From a checkpoint of a small model that predicts nearness at each pixel: 5.21M parameters.
Rows from block 8, named by matrix and row number. Each number is 500 + 40 x the weight over its row's rms, rounded and kept within 0 to 999. All counts start at 0. Numbers have three digits each. After the name is the row's rms in percent of the matrix's.
# short0: shortcut pointwise conv (model.decb.0.0.short.0.weight, 128x256x1x1), inputs 0-85
short0.0 034:477583396429520424466447527582423441477462490452431458483430447458504472443413501463503430442472495594522435456574463424453453495436603513490470472438428597447409483421354470450487599544538444526555543511498528504652539514518496440495501463421494543453521481
short0.1 047:531397531530419551553562438446521514478568468472551548545572456586382402423561524548454517519406445460441504463502499616565480524500339432570527528533614422519524521520512566414535547497463535428492457476496545436317515544444501534472514523618527547554482427
short0.2 048:499432490459359534503547420634526412462481326455512532519509459491462435366498509522496497511394467659483413474636405544530444531486535437516525508506549434518412538422513503437545568517466514557491430503454490473575476542487517413422430470406532501518467366
short0.3 035:527485571427453505555508519418505533518569537533538557532515507545448454424544507495418525526423503440536531540478535535467531526546501497527462517578704503535528555516340549472531552460465525363482506418581493496378542540424541577571604504591520511544498554
short0.4 040:420445534496499427424471482564424448469434496475430437421427482438488477562438427459516452421536477565375451513518498482415485452449589496464449455408707463449445457467564458478459623482425459593502576559524487503551494518483498508550517523585517493504482644
short0.5 065:415479521511509432434475499596459496451406484504410421443428518414531530544423469435536414423537513572461470504605474408415523469437634490483488457433615448453472427467571449552463450518458477623497572549513484537693431495506493470513485447414506460472501586
short0.6 074:537402580547408552543557466459539539522546452471566563535532468557409451429566524555444554555440454431480549480451530563557459551462307405514539566569462375551529545529507560450538410467525570439487419472532532448439539491460534554461493565624544524573501410
short0.7 063:486521548466496460466474570497432538429481535573457441453475567473563508575423451446618416438565596484495502572517544476426558438529589525528442452461679496480535473479612465537447514540456439578487589599555473594492480558457470522538538471473449500482441582
short0.8 103:508455405447456501511496413582506430512492406413487515510497400497450437400490515503409500494452403578499423395571430490501438516520545446499505509503464499499401522432388502437505467463527505441487416403407501411505490490512473412407413466392462494477467425
short0.9 077:562434455434417564568579451538556422550577455431575543573583428567425419467585578570497562562458447564425418430571440584560432577528532444582575565556595411573451559445465582416559548492527564451490417462441527416469531524461528441410445551463515544558511470
short0.10 076:520414424543451535530583414638552435553516416420540521540535440516436453425540551556423542541440437627437430436596445529566443565484580412531580557522466397536420528441518538426549623468524549539470465452460485448613471476525507429440450454476478450481510418
short0.11 071:547416423393432519538534428574514422502548437418541519525529392515389388473517540527453533532428423559440409402592412581528406546538454410542522534526535435532426517392450532418523454450492537457487442448431490392475509507489502444421422504471480506510480515
short0.12 058:497486398527482528517544436646523451517494451430515520522515431520463503441510525525412500530528454639432442434602447447520465514474517489499556503523370506518429529475488496464527636387519522581509459445441524425635495538546542396444443491381531525525525440
short0.13 077:568519623642491573572602535538567560534567448538532577560561575554587579530559558550555541539541597507518566557523485502550520563545595529580584565539565463563537580601614566484559627512520555553522467519530538571535527551505509499448462504394505526517512438
short0.14 305:472537592546528457462450543423441584447469539581447485461449597460577550511449431444514440449534582418527576598411587462455584433483497543469447444443535521450569478557532446576447525493451444518505568529597475603471494490540455588573596468547467479453465504
short0.15 057:516440455434456536494534426646563430538485463404531505526516373500429416508538569537495546526448408637462404379645412510524418564542574417498550538533569452522407502433503533459537481507514527512494454486432484420590492505459519444440427510434502492495527510
short0.16 060:491473429558525475481512417571490439486466451413492523488481416483449572487502497492434486485565402568446423389557412462485420512490574471516524492486445423491422517442521507450507433430510507604514438432421525434639492507533535392431406500339517506517536419
short0.17 055:516529419468566528525508411566531426555518492447553488518508426537456529379516524540331534556496408548468431438566451508520474533490477508469533538550480557518476500427390542485510423414563525479502477366424538449546530503468571473502471555565543526568554508
short0.18 270:469563561546567444461437553434442573459457579593439474460453597458591574531445432450515441451568585421514566596414589445446596431480495579463443447446505544451574478553534442597444527483474439529510587532587481601488484491522464579586591470545476482454480532
short0.19 069:532396481426385545541570434558536438509527394415538541532528421515420418437530542536475517528409413575451426412596426541543420542517546388522551548522611384534405531399495538408539398525491544469493428476454514409488516519496506418394415502472517532497508463
short0.20 061:522468419306446503508474474517546445573530537465539482535547420527451403496529536526414567533436423570424420406546501540518467539557553455514543521543494527533454495424349513482520407399569506462496472398444487417540471479493561468491474531522523494552554587
short0.21 093:498422453503501521512548389551536433536497388396510498526511384510388460394517525535417509519437386545442429382549409481516398524434527426506549532540456421515427505449435533411517475474555522500502406443438533396574486490491528431400420528440543531531527401
short0.22 063:459483379402552457431418418518448400461439579431451410413461401444454454524450455428406473442517419545386394429540445462429465460480530527433419475473495518460439411400455443471432477443470448534522518437426479440562494483451491490546480510549516494514482684
short0.23 078:469380556441321509477512420475502512476482360440512458496491451495423342352515483509455499495333416527578487444515495548522464500450435352494524488499550436496449480466414505425496451551458513428480456467522493452430514516545522513473542515632520527498538400
short0.24 062:558512579628496564559599419551569490562552443489567545569559474537459530440587553555423563574499474542472485496517457568575452596503577511554615577564628419547485562570547575436558666446503561525512427438478511473520499541483541471432465526508542530538517409
short0.25 069:522498462685554523504569387618537448521511452432507535533527403499485587506511552519424516505557435576447468418568415454501434532458588510510581531519433445513464545497614531438531486457507552638507443442434500443674481510486504443448412521403491488495523456
short0.26 044:551511497613511553548536506478543499544540464456559537564558395552493522554533549548556512514545450468540524416449428471531491540493539480532536552558405492563482577585594559460521410549553566527540409527427518399488525515433534440436395537324511509546500477
short0.27 080:468606558599604467475455592454446586475470561604452498480450589482583580523463467461521459463539599462569577603457571441445587448458481604453461470470464585444592503601525466603461539571469455494517584529571517582509500498503456579595578483545486493456469550
short0.28 069:490663493633663490490507439556520474557461500509483532489497499499545632428503516513372504494594507551576511516524460422481529509449659591467537535516480616476524514607482498540510671498540514557531491368462540517630512507460509445531476519412523491508516428
short0.29 042:463445549584392498494513442473523542489490416457543511500489461488425433410520479500464519504412423494551561450482464525510436501437344391492510525534476437524480467558573491398526451563452531430496444470506502420451528492439505551481478567644515541540517469
short0.30 069:533380405387430513513480453567489450471529502457514505501511460514456408496494512475430500474472466572352431449566496581498484494514383446509459504517385387503451506371462487466490484322459486433467496461484436472478498472461473474487480492548429456448442522
short0.31 073:452478469471527429424435535499433486468441662546442433436442546433550560682442442444535456457637523462377497541497551447429547449466484544458452444436487474443557432446636453571447474440472439614518615587530494548567489520498502551575557500581493488505489651
short0.32 156:539400441388399547529537435564553437545544441421554511548542412545407399473555549556448562548412415570423434420575458567557425558523467404528542555567533411552436516412429550436547402440532547449491435446444500413515515491476533463451448538524520509546515524
short0.33 073:501377459325368498496517457551509434513502388436517473502530420520417345435499512527544505509370415572469420422568452547533416532521468357535520511501509404538399497388396520414505394501533528428484426498452461438516484488494516453432442504527507491502507441
short0.34 086:532452527606448537543561370582545452556527398452527559549517431519442477370571536536366545542443421570451471447573440570564453554471521446524599531521616424514457534492558549443539616435483555485486430406489523438539492514555507475432448513562533515513547344
short0.35 067:532563546528420547559553476579542507557553334484528581562543507529487421350543544538486522541360507592624504521563479537527495539522686485553557555549586583542441575573357543450518625586579533450497469419490523529539522504521497467465497495402530522506507375
short0.36 183:454541589540538451460448576398443582452456568582453465451454599465556559554455443451553459456562579397527577603404587460450581450457466548466443453457528535465583458559562449569451480533470449529504580582594487596461495498510491587590592496584493491494487554
short0.37 115:539390433508400549542557432593538442531547414420529557551543406539433434461547540540462529531446417595452424419590428553560426549536544414554560545540440385521427552414496546430535597477489555507486430443433505430557501517525493420403428491424494494495503402
short0.38 091:536449413464447527537537395587535409524531421408526528522529385523429421425528544532425531522425415600464385393593419556529425533526556455518545542522503464511386540430453530410522633451500533461512428419404496408532501490491514432428440514456499502510490443
short0.39 089:510428497575407554532567410564555452537524390420549540554543424539409444402557549546450536557449427546497440438546423586571408564472515409537584543532615412540436546473556551403569619528499554538470403467444479438498482504500528443410445492496527487520527353
short0.40 117:464391428368421457433440417538458434460453458425465440452450410447426409457450462474439480475430405552404416416544469557495461457498453412430460449455513418466413432390430461467467409423452468454474467435439430423509460454518490465484481485548466434475493521
short0.41 068:492521405538556475490503432603485395467471460430484503476482466456464496475478488477416457480547451607414426466593415497455459503455630552471484505479420519468430507468547485432478661400463486591474447440448432445610468504453475418432436480419434444452414478
short0.42 112:531394473482436556527581418637552435522515414425538539541543436513439478449537569548451539534454444622393432428606437553569443560491556423530586549539509371537440539422517554435563498443495576541486431453440509434630477518509559443424438519494498499517538441
short0.43 083:448603495581637466448470544516461542496463616563473439463483556483609586599459483455454470471623554507504536552484535384440579465453610657475472495493384577481560471563537478599459634481505481583515614499542511551657519501477518530599546527494507502495527624
short0.44 148:539433436481469555545563436581558424537552452432552531544556406548443483520560563547474555551508429580447429403577407534553426556512538443544563559550509422544436537429512554439556451463533556518510434456417533417534523530466544404416401538405528522549513493
short0.45 136:529440434507461543552570396596545405533533420416533540548542405538423480447538557540425534547468406591443419393593399524544409557509490442538558541533479429528421550428508552416544518438517539507517418436417530405537527536525515416412417518457508530522530426
short0.46 165:477547579532526470477464598371464606492476571581474479473477612486546526517468458475541467480525586375550608612371586465464575461463467550479456465477501561487596475589505473561468495538502463493507566572598495591424495505491498590566587499564510503491496521
short0.47 050:457458495389497447441417523498441501419469585533461435445445549462487463545440417441505426453534505513397470511461548536451550427479425524448418435435606486458525431457553417504433615415429435455461552522520451541406495465461435538522513467635478480455433595
short0.48 072:485464449493454521511562424650523432504497432439486486510526423504507474487491525517443493485462446633478427413635422456487446515508662437544556520502558461517395525443492504479502561484508511606499488464437519452664467536527523418466443471389501507501502520
short0.49 102:550417455557480574560593430589561442533559437425567565555562413550427496468567570552460551556486439584443438412586413536554407569493505448544575573565481377545443566449541574398558557488505569520517399470441537414534534519495526420401421526429528519539506440
short0.50 281:464592572526551458461445589393466589498462572589476460463468603478569533540465461470531483482529581403573590600400601452463601458485494564458458470479518611483590460584508458598470505548524465497488596550584499585489478473479504600615596496567505486493506571
short0.51 078:542470362419524515512478449534510398510527585450516497512521437506448505569504513513402502501597425514388410424518443555523464494546471521515477526506387478509454504383474504457508443390505504517504479406417488437427510499475499413453445502458474498486490505
short0.52 072:536421426490488533534537436588538432506535503456523540547530424535432528530534534525428537533536441550354445428562443585541442536539418454523527535518453394511461533428524543451544469348490542543460435420410486435519502505487496440458441495444497483503509466
short0.53 083:493460423466504504484487404558498441470498443453491513503463442489427466424487493490379481493452432566411420462564479575507449486501433474467475486494434475465418496424440489456495554343441494449436457375443403457537473427499456450487484462536455431452440475
short0.54 088:548506551635534562562606501542573518553546540492552552550547503530491562569560566554508545554585519522459536497518475468548477560464512523555592563549506463555536575553655560481554594453529561643540468540516575495607542573520556514471459574496573560562557542
short0.55 045:448431440482502452439436411458449433460446503484472470481480450454453533481436452463397472472566463438383452469446471495464447439474391471454437463453440405481477446441582489453478446386494429522463481448480445473375463492451444451502458445521459447445465437
short0.56 110:493470603442422473482440551344457583446501504544471480483483553487513457499470434477586456472457549386531562547414585548496548459539442465504442433459602482483544472497478461531472378534440446443497542544572457550368488493529450597536581454609458488456462516
short0.57 114:539427474421388549549558439597548439553541396431530525547543404536447419439547547552485546534407423615502433414607420550548418569528554389548577543540587437541400534432429542420538439502532538469497425439427518417559493518509517424421408506416507503519518419
short0.58 072:532475440522512528519547415625544436505529441461519545526526436494473499427529543528410530514469441610421426453609450564549482546489603497512576533507466438499425536464487526456524629397498544484429454412434493448583438476460464455457455422471445462453458405
short0.59 062:530599462415506482520459432509479445513506442507472526508496458532526441378473480500387497491403446572622425440516480510478529472563653548521487481486568644518421520464366494515470590493568470414565515346457503480462522479520459445518473479439454512460460396
short0.60 054:484498554635519494513526502417495580478517538532515526494490594519496520456523478513491495495555545408471574596378551524519541502386387533509459497495513436487563537579617513501510598464458515500521510529586477556360507513475473560492556512640506508493463399
short0.61 089:488344445402354532511516408560535442472519428422539498525516414508418387431553529541436541530407406552432431433554460592568441527446418403491526521545506346518421465413485533414528490467428556439430462468480488423507499460493521468423467526593510491544506445
short0.62 051:557483526661531594586606476560571512539560467508570590567561532549510583518605556549494565541560523561515519525540456525547468559480573530565579551544601458535518578549640571468592668526532567591561473479510540504550507507470532485462463559425515534531531460
short0.63 062:462581501585555476457531408583481452494445445450457437456462438468510528474473493477425471448522471607559443433552434406426481510392710547477541499480627544491456469520535468477462653549522475587493525480465529478666484526479518472505444509473496516493487528
short0.64 076:526367456496368537529594436584541452517549411407530533558544414545450410476540562542510532531469436594452445439587436564550429562535569406584567544538513377545435554434583549417533571530492570534423458479454479425542465514486521441412435512409519487515503406
short0.65 081:560413431483416559556555436553541415541557436406558549562565410551419440499545562541452537541443410563423423418556433549534424542562509422554544551544483417562429548426481549411557437468491547496462408452414499421504494508476532430418431529442515513518516484
short0.66 064:546499459503429590580596483582584467573575410468571578555548443559491441475570584565497577562409481603592473450584462515571460563525589457558582577560497489546437586503402573467565555586539562456522467456457564470583535537488563458482456526413555542544539511
short0.67 070:486565559496493491489478552474482517473470461545478489468484520467579492503493491480631487478434558489678536540492513448464560490502696514471477478482714581486495469572444480574469482741523468460537572541508500534489506509463508520556512532435498502505473625
short0.68 038:461403538514400475445524475513429555410528453493472493489458446497526478545455436461597461469499516512482498440481466497452483439517458394511487467447532351455449462451639458499482313535388480554455467543488417484449469529515448472468478498344461448470435501
short0.69 061:474501385542510478494502408555502406470464431438455524499472407462430486410473502493415480488463395546466412422539414480454429495450545499482495484489387519485406515444443477456473518450473469485484410414431448406566443477520479419440441484442479467471477397
short0.70 078:495639517569663474496455575450464528468498620555477497468488570487579628560483476453566472455627585472519539568455537417452562463484560683477453492486490621461563492562581469567471602553475476531551575562537535574507550546516510560605555504480501544519501580
short0.71 049:493551555475480463458443515521447499466477478534431478475439556449585458416453471452525442422487574567605487540546541451421565444542680523472453479472649537451498510504485447547421577620439458533498561521533465562647510517530459529568567467440431477422458515
short0.72 060:472567475559553524511528426619553481583480388477492561540500463509479505319547508531407531547425474592529477470567479536534483545462537532453574503510353606481464530556434521467548655446570515466502471407482542483628469421513502453450459496525540494522560299
short0.73 334:474580576562564460473461585412456588477471576597462478467466608481581572546463456463554462467560598400550590604401582446454586455486509580479457462465526574475593482585542465580465529537491461532509577561588492601494500496512482576577584486540495496479492543
short0.74 067:517425536603408549552582393557535462516510371432520557554517422523416500384542502544470521549426423535480464429545433571563432552488348395523576525488505401523462574495562537420537394491478520506506390461456484451489511504567499442409451490487513522487529309
short0.75 095:563449425431433575564559472550565431543555486430570563563556433551444464484560568569455558557488447539412446431559437578568426553574457457568551552555452459554455558416470568421564438437513557476510400455434519428445511519527501429410404503422489528510508439
short0.76 065:505532454546547509499568448602517413523497485456523501516534427488522533526524560504481506493532455613510441421602393458467450540498691499536545535516572518531456518482594522476520579533548523611543512485438566462670524562478549421471430540400529531511514531
short0.77 086:507467473591496538514578396606532458538516396409516530542532390521439528429530537544435535532488406577470455403576404484545420545482564442523590533522482419532422528487513533429541483470526568585514413441447530402640515510528530415432427526403528531524520443
short0.78 067:467515541445461425437446588496446570473463543560467429437462581455564459553437454444643464453474584517582539578499577453405567444470583529449430469461542594476545443509480441560434591626503443481477612584547453565554486473513477564576574479559470479460482651
short0.79 058:507493531554452506527548563460505546453513452551499510514490567480583488513507501498607475473461599471581553584454528487504555487509544507550526474483557514513519533594533488510505576592427502474475534585571475575421520529514427518500561448440403510431408442
short0.80 140:512560617613531509531525570396504593507523506582515536514506601518554555469521485508517506510520591379578607604375569508525555499471484536516518496496501544507596540627523511532509538540507497492513529537598528596440522527542502588547568504551503537510509451
short0.81 065:508556529523583500508462574369480576500520577590499538501493581504561538503485455473512471489514574383541582573364572527477587459532461603499437478487455582506569524581461477569482544494500448419505562507577520576344542481499449569570573474519464539465448487
short0.82 055:574498461565476560556615485594583451563539490452538545563558479534498498541556581560491533535495491582465450453572454469519460574492608510577602591555454428580464575505552551464587614526552605538530487479479578471656498577491564465465445512416511567534539476
short0.83 067:425613548670622440436462519475472548495416555535462442441456521472581602541473457446492475463569517460571550548430527387451549453404495588459500464456482594458561444616607464573459597550505478590510567571559497553586495496482514545586555499544517492509525549
short0.84 074:488455431500478475479487401535469419455503396428470521476465412474456460370483462472364478470450429552442433410522439536496443464501489453488473471474409447453403502442417480449466514394464478425480455401437468435488480484523452442445460466451438468441460370
short0.85 053:498387502486363531496565442602545502492519391439528487552542457507422449440537565543474527540437477585450464451584452561556440567507450331571576528527532339546455510436528531424574445468464578520433442495494482457620420501528540470428466482519521509506561395
short0.86 112:512619591631595502526510571458499588496514567595496551512500606517578629524488499477493482488599600446564601607414562447482575480486532612505504507501519553502603561599581500555501597511488491559564530524592527595497540539513496574561565507518503548495492458
short0.87 055:503480480629603512504566433587537448550464440431488535522520445491497595471508539510450509520604451554454447444541409438516449540494511502505578508479452461509444546495614506434535559477543536641536454480436529430640478555544502446455435476413549528499550368
short0.88 049:464472414607619460484531446569458453451465563451464453464505435454468570545473531469388448447614436543420449431550467394462492483456457552474494505490379423482478486463625477476469525429434477687517507462464494459634492543460495466483495454437458459471485497
short0.89 099:586441494424392582587541461500570504562586449457581552590584455586428391432583570592482571585377434521527491448536509603597473578603450405573559556582556456569468563471401569467567430501553578372475453433484543424412533505484509487455481519507538547526526449
short0.90 089:551456437532476561575590454583563435536546395435566585549542444561420466433560573539468548546449441598513436442580399529529412566514567462553554561549483463530445576475466549404567559545542572481516422457421502429532529499454496421401417528389500502530474447
short0.91 064:452520583603515469488499531418479604450486506553479508494447566480499506436494458469481470469470524391552592567379574489470524467416407528453453483493512498469573498597538479514488549513451461483510513539604518542442534518498499651567608503563502523498476482
short0.92 046:504462516517482521497543459618499466498461461473487507495498443472507543559503502494552504510465459596525456438606417448498479534496622439495540494475604481493470512487578498482540462595479514607576458528437529453728494571543560437461456547463532531525593610
short0.93 121:538548584586559518546535603473512585509527576595508548524525603521599601592509519510600492506586620444542598606436565448498568517508521580547534518521540498526592556582601520559518545566517519561540557590581539601513522544491503572535553498497505542501491502
short0.94 071:555456426584549544560552454561527441518537502459521576530537418524469592515532526529446513536585446513431440435523428471524422521536465515552523539539424420517458575463519539463519457435510524572549401431429506446490521524477468395423402490338467509489454416
short0.95 248:468549573527547451462452583420445570456465590596456468456462611467583562570448444450576452454572595404515573605410587456455589445481486560474448455455528539464583467540548458588453484522474444528511593582580487609468497501519479579585583483534483494482488563
short0.96 082:531488623530435512534538583450535587537538526576518531547537580536580523613530510531678494528511589450571595590466546488536569529550541484575538518523608471543563539564609538562518464610537508541506563624554520573491497526487485539522525481468504514498500486
short0.97 136:518604557543588491505476599423482575510521592612492519509501636516618606570481495487564493492574614410555581634425588462475596476543554592499469502505516598498585516570519483593480546526520474521528581542566500635474514520498481562590564498469489501477483552
short0.98 150:499570609599557484500482574437481591490498558603474514500486620501602603539482466491546465479578613423555593619415574465483593479525532568511492478472538541486586517598586490591488547513494483544523570547595502617477504513541491567565569478497493510471505497
short0.99 064:575550572514548525537508566420497561518570575605536560546547654549584563535505521530502510505587631443485563640407564523492587508566543605533490516526582522537570562565524535581519599491525520506515553461566499644436546528489477552541582498490492512504486496
short0.100 071:454593502502623452444440573532446536442450582570430446450451564432582570591416475440578439434597589532528538569536547389416581434464620598442439477466539583457539457518505453568442542540460466555521590569535461570604474483485477529572551459459442447451439650
short0.101 053:513551537560522474481503548453456552462494555563480502482501580504587557556488488471516485495558585473499536591457576478474583463463632588512463500513656485479568498523548485528483643606458489527489613539557477586511497472442485545568595500535484509471432543
short0.102 069:540463629524405523524521517494497566453545471554493504510504596502585468538492474495551471473483585519496563585478558588526565479522534481578530492475626428512544533559613515530493601468419495508489524560603492596498517539541479563481557487554459499494467451
short0.103 045:571575470508569544599502523506523502545589579568528600538538568561522568456517525538438525549534532502492504549456528532533527537628578606582492549569472573545539591515406534538524695362559536407538494391491522560461545546497489484534538459426453506478440482
short0.104 063:507514525320453458443396558367435520453494603538465428438456533480530425542435434442533443430504504408506501522442563490440534429573534499490385442449613527484530437444434431544427384484458422437506567496528493511398504503496466564576579489562461475451469609
short0.105 052:542434422394429498485490538510463438433509559484494493500515489468523469677480499468609459461561496515421442481536465507471459485559507502562498490453414441498455493383572489475471363456468487543544532606476493499449478521550476444438466458390435510448465574
short0.106 148:517552584522518505506474605393481591470521555609495521494502643514599539544487471483561476490546626389551592644392588492485597466539502563508455483497537544501581522560536496579480552534472476493503564541586482624400525517499480580563583489512483505482470507
short0.107 037:497559531548470487500510508391495544487520571569467488519481582488583511487484465491502469467451590391485540590412624529447631477563548535522500497468546547476535512593479488637495627500489451455503576487555471582446485526517457570600626486571480521475502536
short0.108 061:496399471597453528534519445479514468475528424418508534500502396500417491503526511514473509501522405446448496387441438532526420494466337431505497508498394373503476512524591499421531404445478509524472416481450476393463481486485497440386446466452465473501447364
short0.109 071:448485515710512475483543443603480490479438415478446543494464485453492593500488486486459471484545490581498504481545458474501465490401503500470549484444433443448473539550681487471491543511438488616496463502482487499624444480555445450439462447452455455449481366
short0.110 063:457511588488431448456416490409429544438473522526457434458450558460517441470446418444452465449476519423548535528422565536461544440465531486446419434463715507467527447545495462519435551539435447476489548471559469531373486480478470569566575478636459475473459522
short0.111 066:510537595722565509516559481524506570493504478571513539519502593504569620505499534512474510500599549478494583579445530477496546529420530564522550523511531455509584536620648532545499624504500521566502499498566511595583485507491522538535527497516505505520471419
short0.112 192:498591579563567484485475589428473574485495561600472505486485628495613586572475470479572473474566616426560576628425580456464595462508562588488472486483537562491580508576557474595477547546495477544518579561587498621494508516515496575576569492487495500488495537
short0.113 067:475428533557462460479494590434433573400488531534471454456463521461515524642450457416625446450569540428466548530435544459449546452446406498482433465444488403442568457521664461545452437507409472606499556639572485541464512550486509575534550490538459485492472622
short0.114 047:429524562664503454433534509490501522461410391519495446451453521446485518432483503478561442492450523500597527512504473463436515480361563504445488472505610492493526484622615453500485676611499496581495503547534441497568452466526497505472524526509531487516550439
short0.115 036:550495447360524497492462466421478478531537639518511486531531466533540457561515503494408512511538452452319479450462513492501557507594508538516474530537499500496505491429418514575545422373518496546581565390464539498535534548509549545578502492551496518467549667
short0.116 165:512583600575544495505490580434487575490503537600485521509490644509610580549486484490569480484558629435564583630418569471488597482517573573514480486487542549497573520589555491577489577544500492539509563546585494641484513523510493560561567487473489500485493501
short0.117 034:563438524457411561596556569524539571486592488521574616554553552576508502562585568505591531542492552557535555549567514550570522525566516472594503530508636473540554570479530561503561517533483549426432472573515495555257502504441452503506492486471478490530452423
short0.118 086:463587570578596457453457555469450562456474577574456456458453578457566590612452451447562448440608586451509575573459561451445567434468545582490446453454598556462573468584647462568458539489459445620535574593568483571503496544504491531557555502530509502492501578
short0.119 054:477537556622457507493558549598505583502474446537466532527474551504581578551503534491591482492511539586638526548567516419512509521477650483507560490495542496477508524555583511558513538655483535589487554604548511567696483531581511500518530488390485522504531542
short0.120 071:475432498386461438459429581380447529443484628539450440443465531484530462653458457455604449458592541395405520553420545475433533449510431505480409455474551426472552451434587461523449439506466430530477569584544428540376489483427457550538554501578468484455432641
short0.121 058:421509555538477414414447464480425495443431404514416423429432513425544469402454436434487408430436503490542482503506508464426535448384540498445474421419609473417448417510506423500430629570431455501462548501530439519513461472505423539538536465534477451444473458
short0.122 145:527584600593563524532513560459511592508530552605500547524517614522600600529506506517521500507569622445538609614426575477514581497537594588533519505521529546507602547614542508577509612495506508538513556523588512618529520530537498561554555494485492518485495491
short0.123 067:525542554507471519537538594499504540485508462558504516538528601523614481545499527503613492503491620523624525593500518457506546509534684536551520519529578537554492528521501514531494628669504520508474527580566504617530505518513505511492531483386477519473479497
short0.124 112:480574590530537466480470566462471559472474544584457492485470603472590552502457465470517459454530604464553546587453578454465571462522630569482458470468586561461551507565479464580463612510481452506506573516588479611532490500558465569575583454528452485450472527
short0.125 042:545401577387400509540504548451522597495558542532527493540538598523534409561516524530593491543504589428498567559496559556541508497609459407553469515521646390522576489457544526519539446526467506500470560578610480557375539529485516572498547521609532523514498502
short0.126 066:488608552637634475462489537515451522465478529556447510460471549464592640541467467446531448439615566531600526549510524381417536446466669584462479476453614558457534500539572465563470491598504481609577577543515527549632541557502495511576507524403519546495494639
short0.127 053:475482596553559462477454483379449545466472593557482442477482531489521555547484457486435490473572502367446574557377590518455583445472412525469427470486583477494583443528603484538477501471480453521463575490567502542400519495466489600563563516664499524501448574